config = dict(
    encoder_stem='deep',
    text_encoder_causal=False,
    warmup_steps=210,
)
Rows from block 10 of the image encoder of a small contrastive image-text model, named by matrix and row number. Rows with one number belong to one channel. Each number is 50 + 12 x the weight over its row's rms, rounded and kept within 0 to 99. All counts start at 0. After the name is the row's rms in percent of the matrix's.
After each channel's rows are labels from the 100 images, of 14848, where the channel reaches its highest value: "strongest on" is what is common among them. Only what is clearly more common there than usual is listed. The data: made-up ball-and-stick molecule models.
# r30: branch 2 reduce pointwise conv (encoder.blocks.10.r3.0.weight, 96x384x1x1), inputs 0-76
# b30: branch 2 3x3 conv (encoder.blocks.10.b3.0.weight, 144x96x3x3, transposed, each kernel summed), outputs 0-71

r30.20 106:24 45 46 62 31 28 72 73 36 54 46 42 37 57 52 73 41 67 40 45 42 53 62 47 65 56 53 57 39 57 48 41 43 52 59 57 66 42 22 61 26 37 66 50 41 43 81 70 37 73 49 29 65 41 61 65 61 76 33 51 50 64 55 01 58 54 32 45 39 52 50 53 57 67 32 63 62
b30.20 114:54 36 55 45 60 40 49 62 43 55 34 47 35 57 42 46 55 56 55 37 41 51 40 63 68 52 48 85 50 65 59 54 46 50 35 44 41 42 49 51 48 41 43 38 30 40 31 36 50 68 26 59 53 61 46 66 51 50 22 43 41 56 51 53 35 70 39 32 31 41 45 52
strongest on: purple ball

r30.92 107:51 45 60 68 60 67 55 76 23 51 41 41 56 65 52 24 54 53 70 50 47 44 30 52 49 42 47 50 43 69 38 67 46 67 60 36 41 64 53 31 27 24 45 58 51 38 70 55 56 29 88 56 68 47 66 63 67 85 35 51 69 49 88 21 56 47 42 49 59 40 63 57 52 39 69 51 58
b30.92 108:59 35 54 29 33 38 68 51 59 52 45 53 58 34 26 40 42 59 41 31 49 69 30 40 49 45 28 80 55 69 46 21 57 37 57 17 63 40 48 34 45 54 57 39 38 47 47 50 55 48 47 43 68 51 55 47 44 73 41 39 54 45 44 65 56 50 47 52 47 44 44 58
strongest on: balls: three; balls: four

r30.29 091:41 51 34 56 29 48 47 53 49 57 30 50 37 50 49 48 51 39 60 59 59 42 48 57 49 40 58 51 47 46 52 38 19 74 49 67 56 29 57 48 46 39 52 64 45 60 53 50 60 25 44 47 40 63 44 39 40 40 38 53 40 61 58 46 45 27 63 43 54 35 46 49 44 49 41 38 52
b30.29 068:33 36 46 71 58 39 60 54 50 53 59 56 30 52 50 54 53 31 59 62 67 50 56 67 59 53 64 28 53 35 70 53 45 52 58 38 29 48 40 51 65 84 43 46 42 34 43 55 45 42 64 37 50 51 60 46 69 41 61 43 50 58 60 77 55 45 48 44 59 53 41 68
strongest on: red ball

r30.4 107:47 34 61 70 49 55 51 69 32 42 44 35 44 45 23 53 40 46 54 53 36 53 61 40 49 38 39 44 44 49 39 43 41 51 73 54 39 56 54 40 29 43 36 20 49 35 45 44 39 41 54 20 45 37 58 57 41 61 48 59 52 51 51 00 56 55 38 42 29 64 64 31 66 68 53 63 71
b30.4 108:46 44 44 31 44 46 42 41 42 52 66 39 26 45 60 67 45 53 55 20 31 48 49 30 39 36 44 67 42 21 37 45 43 70 52 22 54 46 57 62 75 24 38 38 33 53 48 46 47 33 47 55 29 37 53 36 55 52 38 48 45 66 41 40 40 38 33 46 51 53 52 52
strongest on: blue ball

r30.65 097:63 41 57 62 53 50 51 49 39 69 40 40 52 61 70 65 33 44 46 40 45 65 44 50 66 49 50 37 44 55 43 54 50 44 66 68 70 38 71 84 39 40 54 33 45 52 27 34 55 47 93 35 60 46 40 87 56 48 60 23 61 41 53 73 42 22 56 40 39 47 57 26 38 47 66 46 52
b30.65 112:51 25 37 46 65 44 53 48 44 61 44 46 37 42 66 49 66 25 70 36 35 34 19 67 33 43 48 60 37 28 43 45 38 40 57 47 57 51 45 66 50 29 54 46 55 41 50 56 58 43 53 43 40 34 59 55 51 36 74 48 49 32 38 17 41 45 46 53 53 41 70 67
strongest on: balls: three; small balls on sticks

r30.16 128:42 56 49 25 58 32 65 31 77 45 37 57 41 40 42 48 48 39 49 44 61 41 35 59 45 35 50 47 51 44 56 41 56 29 69 38 31 74 47 46 40 74 62 51 59 61 39 49 35 42 25 47 53 58 82 28 51 45 47 48 53 28 45 94 44 57 57 53 36 39 49 35 42 48 54 41 41
b30.16 156:34 37 69 50 40 48 45 49 41 48 38 39 44 66 46 44 43 42 43 33 47 55 36 46 29 47 43 16 52 36 61 46 42 39 49 50 33 59 40 37 38 40 45 53 50 42 36 45 42 38 71 61 50 25 42 37 54 49 59 55 51 41 49 41 09 38 35 42 27 41 50 50
strongest on: green ball; balls: twelve; balls: eleven

r30.49 090:59 54 59 61 90 55 38 55 40 50 41 67 53 54 69 45 72 85 69 71 50 40 68 66 53 47 34 30 57 50 56 63 72 32 65 59 66 46 40 55 41 46 40 36 62 53 24 35 60 46 35 65 51 54 55 31 51 29 31 36 46 23 49 41 53 79 59 71 40 49 52 48 52 27 53 43 46
b30.49 078:41 71 64 62 62 54 42 22 63 38 54 69 61 46 58 30 49 43 64 40 60 49 69 47 57 58 34 36 55 52 43 63 40 62 58 36 43 43 66 43 58 49 45 63 58 61 44 51 63 52 47 38 53 62 85 64 62 52 71 59 32 44 61 68 49 70 53 46 40 66 62 39
strongest on: red ball

r30.54 107:40 44 51 54 60 44 48 56 65 46 50 51 48 52 52 67 42 35 61 56 53 05 80 47 56 38 42 32 47 43 53 18 51 94 56 51 17 31 71 70 99 73 21 68 43 49 33 26 59 25 30 75 45 50 43 43 33 35 35 28 68 77 70 87 43 54 71 53 60 16 56 32 59 47 18 29 39
b30.54 123:48 38 44 48 57 54 46 51 46 31 54 42 37 34 47 48 50 36 39 53 38 61 49 59 30 47 17 25 68 49 50 44 43 42 49 32 34 42 51 44 14 30 43 28 49 32 43 37 31 51 57 46 40 38 35 57 41 53 36 63 56 47 60 34 40 62 33 47 51 43 33 35
strongest on: green ball; small balls on sticks; balls: twelve; balls: eleven

r30.26 104:59 48 26 56 47 51 44 34 27 42 69 51 45 73 59 63 19 57 54 48 47 66 29 43 67 35 65 45 53 50 48 59 52 61 42 44 53 62 60 62 30 26 30 32 46 49 71 44 39 32 63 12 34 54 61 57 75 73 53 48 60 54 54 26 40 46 60 47 55 57 69 63 43 59 80 74 45
b30.26 107:49 44 45 34 52 57 56 39 47 55 39 40 40 34 34 41 64 29 48 30 43 17 28 57 54 41 41 59 26 23 52 42 48 61 38 45 39 44 66 59 34 52 57 48 40 31 46 56 50 51 33 68 54 32 18 37 42 37 50 50 37 35 70 57 40 41 40 47 34 61 58 55
strongest on: yellow ball

r30.85 093:25 56 55 51 74 60 50 40 39 49 49 76 36 35 54 70 97 76 59 80 50 47 67 71 64 41 33 57 59 69 80 29 74 51 61 73 56 69 57 53 52 56 44 63 48 63 72 41 40 44 86 58 65 67 45 52 51 73 53 25 65 53 34 55 62 38 47 68 37 54 37 55 46 51 35 71 35
b30.85 085:44 39 43 54 35 54 30 48 65 48 49 50 44 40 63 60 50 55 48 60 37 41 56 47 59 30 44 36 48 51 49 62 59 75 52 52 40 48 61 59 54 23 54 58 45 50 61 46 59 64 62 58 42 41 54 38 34 66 72 55 62 52 60 75 70 48 47 65 49 34 59 42
strongest on: red ball

r30.31 112:62 47 54 62 36 76 40 43 67 24 74 46 43 64 55 60 52 54 33 51 48 53 45 47 72 57 39 49 45 58 49 57 52 70 25 55 27 38 78 57 72 42 40 55 45 46 44 51 36 50 46 45 47 49 46 51 61 75 49 64 31 72 59 45 62 22 55 56 43 49 51 52 17 63 42 49 36
b30.31 107:45 57 48 51 39 70 26 52 49 26 45 48 72 46 63 42 38 28 52 56 55 56 57 34 57 67 37 39 66 59 54 62 42 38 42 50 56 42 52 50 45 52 62 32 43 29 48 32 27 42 44 38 44 57 47 38 42 47 47 52 57 73 24 64 57 54 70 52 33 37 57 64
strongest on: space-filling

r30.62 111:50 50 32 54 42 43 49 49 36 51 59 44 48 37 37 65 48 28 53 44 58 26 22 56 48 51 47 41 54 57 55 45 57 55 41 28 28 54 52 48 35 28 44 24 48 51 39 16 45 34 19 50 48 59 32 53 49 30 33 68 47 40 57 46 58 61 56 54 55 52 32 38 43 47 29 36 42
b30.62 102:58 66 61 82 13 42 68 42 45 41 54 58 54 44 46 55 41 59 55 60 64 39 48 45 40 57 38 44 44 40 45 49 69 63 33 54 36 63 57 44 48 49 54 51 55 36 48 39 38 26 57 38 42 37 43 54 64 33 51 39 39 51 33 56 65 62 45 39 52 50 33 37
strongest on: balls: four

r30.63 091:58 59 36 64 77 39 37 34 56 40 53 55 29 38 48 61 79 50 57 43 46 63 40 67 42 29 40 50 53 64 62 85 64 60 59 56 57 81 41 55 50 49 53 44 63 53 56 51 74 32 59 44 45 53 38 54 79 62 55 56 65 35 41 32 54 46 74 51 58 29 34 49 52 42 42 45 44
b30.63 077:25 55 66 50 57 39 61 62 54 51 57 68 69 55 56 65 56 51 39 60 54 64 56 56 59 57 61 49 45 40 42 49 26 53 49 65 47 53 61 58 56 57 59 68 47 55 49 36 46 45 45 53 58 53 66 57 59 69 71 40 54 59 60 67 35 44 37 39 41 50 55 88
strongest on: red ball

r30.73 101:76 48 63 44 31 46 44 53 51 59 66 62 56 57 44 91 39 58 55 47 56 43 53 49 60 78 34 47 49 45 57 67 54 29 59 60 28 30 39 55 55 76 62 41 54 53 62 49 65 46 63 57 56 56 48 73 63 55 36 53 53 77 50 53 71 68 45 57 42 48 58 61 44 42 28 69 52
b30.73 101:54 58 41 60 31 46 33 31 62 43 42 27 25 63 57 63 41 31 55 51 41 63 39 35 54 57 72 64 43 39 43 37 51 34 58 45 33 40 54 53 43 49 46 48 51 45 43 54 46 40 46 45 42 41 42 40 23 67 50 45 44 59 51 29 40 36 48 27 61 54 34 49
strongest on: balls: three; small balls on sticks; balls: four

r30.82 110:40 41 80 51 46 47 40 63 24 73 68 53 45 60 63 55 75 75 42 52 48 24 56 44 38 71 61 53 41 51 60 87 46 74 30 60 72 25 62 56 36 45 22 41 50 48 57 27 60 36 71 65 46 51 66 59 70 33 59 38 31 55 16 07 72 76 61 54 38 50 42 52 61 72 45 54 67
b30.82 127:47 53 27 32 51 39 56 48 58 43 53 46 30 29 57 54 46 42 54 42 42 58 63 45 59 43 56 88 25 40 37 40 29 37 44 38 58 39 42 12 50 34 40 49 64 38 39 56 57 46 62 66 50 38 39 50 41 41 60 53 33 44 40 53 52 38 35 59 39 45 47 72
strongest on: purple ball; balls: twelve

r30.37 105:81 57 47 52 91 60 68 54 64 59 67 66 56 58 55 60 99 48 53 69 56 35 78 61 31 82 58 56 58 75 61 56 62 56 61 89 46 45 47 31 42 64 36 44 59 60 70 28 76 36 56 70 52 71 57 52 46 49 42 53 55 38 36 58 58 53 48 63 55 70 53 45 54 44 43 50 48
b30.37 103:45 50 56 53 35 32 50 31 69 54 55 48 51 48 67 33 37 56 52 50 23 45 49 36 62 50 40 37 32 39 53 66 22 74 53 44 74 55 65 70 91 36 63 64 41 45 41 32 69 47 47 66 34 53 61 53 34 54 63 41 56 33 52 53 45 59 29 15 43 56 55 57
strongest on: red ball; balls: twelve

r30.12 108:34 58 48 65 56 29 23 24 31 44 35 52 42 38 65 51 52 53 70 49 50 59 43 45 47 24 35 29 55 39 50 52 51 85 51 39 67 47 44 65 51 40 33 50 32 53 73 31 68 36 51 31 28 57 42 47 19 38 47 33 36 43 36 50 58 51 52 49 58 34 48 36 40 55 47 69 29
b30.12 095:56 52 48 54 32 31 29 65 43 34 46 44 67 59 53 31 50 57 29 42 60 44 67 48 58 72 32 40 44 34 46 58 48 39 55 44 59 36 48 52 61 68 53 43 40 42 15 38 55 51 57 51 61 54 39 40 61 51 47 38 42 59 52 48 49 27 33 61 70 74 41 41
strongest on: balls: five; balls: four

r30.33 106:38 42 49 73 45 36 37 59 70 50 26 55 57 48 44 23 31 23 38 46 47 57 28 30 31 43 56 59 61 50 47 46 51 58 74 58 41 62 74 38 90 76 36 59 47 47 43 34 57 66 40 63 66 49 74 26 29 50 38 56 52 57 61 80 37 48 60 49 52 31 58 64 52 50 28 67 36
b30.33 123:62 33 42 46 47 30 58 23 48 55 50 42 55 45 56 43 50 55 50 42 43 77 48 49 53 45 37 42 58 51 56 56 49 35 56 54 36 75 53 43 47 56 54 65 35 57 34 52 56 49 48 43 66 44 52 64 54 35 49 40 61 37 41 44 68 51 31 32 42 54 39 40
strongest on: green ball; small balls on sticks; balls: twelve; balls: eleven

r30.21 101:50 52 67 26 58 56 47 51 30 63 72 42 48 56 57 43 57 37 57 54 51 57 49 55 63 42 62 42 42 54 45 35 50 58 50 35 84 74 79 42 44 46 52 02 42 45 60 58 41 47 17 28 49 40 58 39 79 54 71 72 65 46 51 12 38 25 76 47 68 51 53 60 62 59 74 71 39
b30.21 100:56 35 45 55 40 49 42 34 49 31 48 62 25 54 54 62 51 60 30 23 50 51 37 33 32 47 45 58 33 33 51 48 56 65 46 49 44 63 30 56 42 42 60 40 65 49 42 55 41 40 31 66 43 29 45 37 45 42 42 43 46 48 47 48 40 56 50 25 41 39 44 62
strongest on: yellow ball

r30.2 113:59 44 39 66 57 44 41 47 54 25 34 47 65 42 34 42 75 33 43 56 48 77 72 47 39 45 30 48 56 53 52 45 48 56 57 56 64 56 47 77 59 39 53 50 68 43 67 47 57 46 58 52 34 49 35 44 51 54 45 60 48 70 50 52 17 46 61 46 65 46 70 72 57 36 57 45 43
b30.2 107:28 31 32 53 41 40 56 62 46 43 25 48 48 65 65 52 55 50 41 54 44 62 48 36 47 42 51 56 55 45 62 55 58 31 29 57 81 60 35 45 43 50 46 33 57 43 41 37 39 43 48 40 43 44 39 52 54 49 29 57 49 56 53 69 68 41 69 46 37 47 54 66
strongest on: balls: three

r30.30 093:55 51 28 50 82 54 51 34 52 33 36 45 51 55 39 52 34 52 20 45 49 42 43 43 64 37 49 36 53 43 50 69 46 58 26 26 39 81 52 41 74 75 27 61 40 49 42 53 65 39 19 77 67 48 26 59 40 47 50 37 65 40 36 79 87 64 59 43 64 37 78 46 66 38 22 63 37
b30.30 125:55 33 60 52 44 30 59 46 59 35 42 52 43 55 53 37 51 40 32 48 43 50 39 62 36 40 35 38 57 46 61 28 39 37 46 30 60 56 55 46 53 40 69 42 60 48 35 34 52 35 47 39 56 38 53 41 53 38 30 50 64 44 35 50 22 31 57 47 50 51 54 32
strongest on: green ball; small balls on sticks; balls: twelve; balls: eleven

r30.53 114:58 41 68 72 42 20 51 50 42 25 20 46 52 52 54 49 55 46 68 54 46 52 56 41 42 28 26 58 42 47 42 46 42 49 53 59 68 61 62 66 28 27 47 21 46 39 52 59 54 52 50 48 54 40 26 42 76 40 52 33 41 63 52 45 49 42 45 39 75 46 64 66 56 79 62 75 62
b30.53 115:41 47 55 40 46 58 52 46 54 38 38 52 66 37 48 58 45 59 25 69 59 42 68 44 60 64 47 69 55 49 51 47 36 52 49 33 42 50 48 38 26 53 47 61 36 56 57 27 54 19 42 56 39 38 48 45 58 52 60 48 64 48 47 49 50 46 42 37 43 55 29 64
strongest on: purple ball; small balls on sticks; balls: twelve; balls: eleven

r30.10 088:36 60 37 38 60 50 51 32 56 45 45 67 39 47 74 67 64 53 54 68 60 66 32 67 32 39 55 58 68 64 63 41 66 59 43 69 37 49 70 66 36 53 40 23 65 65 42 64 44 53 59 56 43 63 46 56 46 17 49 56 46 46 42 23 30 54 50 66 39 76 50 20 46 37 35 55 47
b30.10 065:40 44 62 61 55 57 41 48 27 51 55 55 38 56 39 43 57 57 50 49 48 61 52 51 61 35 52 41 54 46 36 61 49 76 42 22 40 60 61 62 52 60 64 56 48 54 47 24 63 57 74 37 55 46 62 51 78 66 57 50 57 52 64 54 59 37 41 36 57 63 28 63
strongest on: balls: twelve

r30.95 082:45 69 40 64 78 51 51 44 47 47 58 60 28 44 58 61 54 51 65 85 71 59 52 74 54 40 43 52 65 48 73 57 72 53 55 46 63 54 60 36 48 43 34 56 58 57 67 50 60 53 34 42 48 77 61 28 38 49 42 45 61 19 50 66 61 34 45 77 45 54 46 64 54 27 47 47 46
b30.95 081:64 62 67 54 67 53 58 52 51 46 48 65 51 55 63 39 57 53 48 76 64 50 56 58 53 56 30 52 33 42 48 48 36 49 58 37 68 66 78 60 48 47 61 46 55 43 42 51 29 55 49 76 64 50 78 46 74 74 67 42 49 70 42 49 64 38 46 57 56 56 54 39
strongest on: red ball; space-filling

r30.8 116:58 52 52 46 28 63 59 54 71 65 56 53 70 59 49 58 57 42 38 51 57 40 18 61 66 53 51 88 57 58 55 48 52 37 79 54 58 60 43 44 72 64 25 52 61 52 67 67 42 70 58 63 59 55 44 64 33 27 57 76 74 70 44 64 34 68 39 50 34 66 39 53 73 67 60 24 50
b30.8 127:63 37 57 58 43 52 38 36 46 60 38 44 39 33 55 54 56 38 42 40 67 54 57 58 62 41 55 39 29 50 64 63 39 47 43 40 61 51 33 62 37 50 40 62 45 71 48 33 57 57 35 39 39 48 39 58 36 40 34 45 66 55 49 65 21 83 31 34 53 30 47 54
strongest on: green ball; balls: three

r30.5 093:58 58 58 51 50 41 49 49 40 42 80 59 65 40 61 46 58 33 44 77 50 63 51 62 42 47 52 51 56 59 59 44 53 38 60 51 43 49 32 39 61 60 48 68 67 49 68 39 92 40 65 53 47 50 62 41 43 64 76 45 59 44 44 35 55 40 58 60 45 43 51 43 42 60 51 39 42
b30.5 070:42 51 81 64 55 59 62 50 40 50 54 37 56 70 59 41 41 35 32 58 82 41 51 62 53 40 52 60 66 53 40 79 51 63 52 53 43 41 46 76 57 28 65 76 62 46 61 52 45 39 49 56 40 54 62 61 58 67 54 57 42 63 76 58 38 57 58 47 40 40 58 62
strongest on: red ball

r30.18 113:64 53 44 54 45 52 46 49 54 64 55 51 50 74 69 49 56 49 55 48 39 55 33 37 34 79 51 47 51 50 49 50 46 26 38 74 47 39 34 66 36 33 46 37 40 46 35 51 55 47 68 51 69 36 41 49 65 37 46 40 52 70 35 41 37 46 38 42 68 33 67 32 35 52 39 45 52
b30.18 128:40 40 43 54 38 39 63 42 59 35 51 41 16 53 59 32 32 43 34 31 56 53 48 52 38 42 67 45 46 43 64 38 44 47 44 51 59 48 48 35 33 45 30 41 41 46 44 45 46 43 70 59 41 43 27 23 45 44 71 38 40 58 59 55 26 50 57 55 72 28 71 70
strongest on: small balls on sticks; balls: three

r30.48 101:66 53 60 61 30 47 63 76 29 62 60 51 50 35 58 56 33 33 53 51 44 59 57 45 24 60 64 26 47 42 44 48 41 50 48 69 52 19 60 36 37 37 48 40 47 39 64 72 54 59 90 60 74 46 40 55 51 48 55 44 43 57 72 00 45 23 20 45 36 60 60 52 57 62 33 56 57
b30.48 106:27 46 49 46 40 39 21 51 54 41 29 55 12 46 42 39 55 47 51 16 39 36 52 51 34 46 44 67 53 54 44 66 38 42 40 60 51 39 29 51 54 52 59 36 45 52 48 17 58 66 53 57 35 38 44 25 65 50 35 55 40 61 45 36 25 39 55 50 50 32 61 44
strongest on: small balls on sticks; balls: three; balls: four

r30.42 091:34 60 58 34 58 39 35 62 58 59 41 82 43 65 37 59 56 38 81 52 51 39 46 55 58 40 62 37 59 48 56 41 66 30 39 41 48 62 38 46 50 46 42 38 52 60 35 62 47 35 45 43 38 56 52 34 43 40 56 60 40 37 39 54 37 49 50 53 34 36 32 46 38 45 62 49 54
b30.42 071:61 63 57 67 39 44 40 33 52 51 50 78 56 61 53 37 59 49 41 41 63 57 54 60 55 42 56 45 52 42 49 54 40 56 47 56 52 65 55 44 66 53 95 60 35 49 45 47 39 53 58 46 51 43 65 71 70 61 45 50 55 69 70 64 33 53 54 47 63 58 56 51
strongest on: space-filling

r30.69 114:55 46 56 60 66 31 60 56 63 47 63 38 50 58 38 40 42 59 38 53 47 40 70 30 40 51 62 46 44 62 35 35 43 54 66 42 49 74 67 45 55 54 49 41 48 45 51 44 58 41 49 55 56 49 44 55 50 37 69 52 56 76 64 64 43 38 73 50 56 50 43 64 72 45 42 42 60
b30.69 158:43 53 54 46 43 55 53 51 37 45 59 39 60 56 58 45 49 44 25 70 60 45 53 40 46 44 46 99 49 51 46 46 44 59 35 53 66 50 34 56 44 62 45 43 48 46 40 38 48 53 67 61 63 83 37 40 41 54 61 50 60 54 53 58 59 36 48 48 60 36 35 56
strongest on: green ball; balls: twelve; balls: eleven

r30.79 112:57 46 48 47 62 46 30 49 49 57 53 38 45 33 48 49 44 57 49 47 37 45 36 46 53 65 48 53 45 43 41 63 38 60 60 59 62 42 46 53 35 45 34 37 48 47 59 35 48 38 53 38 39 36 44 53 40 18 45 23 49 42 54 31 48 55 56 36 71 46 57 68 46 48 45 26 53
b30.79 107:45 42 54 45 42 46 45 65 39 43 39 56 67 66 41 43 59 45 44 56 60 66 49 54 61 57 36 43 57 63 57 33 48 36 50 44 60 39 42 53 59 63 43 52 67 53 58 37 51 46 54 43 71 51 58 54 46 52 43 47 45 51 34 46 50 39 42 62 26 46 32 76
strongest on: balls: three; balls: five

r30.28 100:36 54 34 66 37 59 52 45 76 48 37 40 48 51 36 39 31 16 61 41 46 17 59 52 47 26 42 54 49 50 45 45 43 68 43 40 35 51 72 63 81 64 25 47 50 47 38 46 42 56 44 58 60 54 24 28 18 46 69 53 72 48 58 67 47 77 59 42 61 42 57 38 45 33 29 47 55
b30.28 107:53 41 46 30 41 54 56 62 20 58 51 56 39 43 49 28 37 40 59 48 39 45 62 38 25 45 44 34 52 43 36 39 34 35 59 46 44 47 34 38 21 69 45 57 35 62 43 32 50 33 29 33 33 56 50 53 60 52 42 57 47 24 26 72 29 61 69 45 55 58 59 49
strongest on: green ball; small balls on sticks; balls: twelve; balls: eleven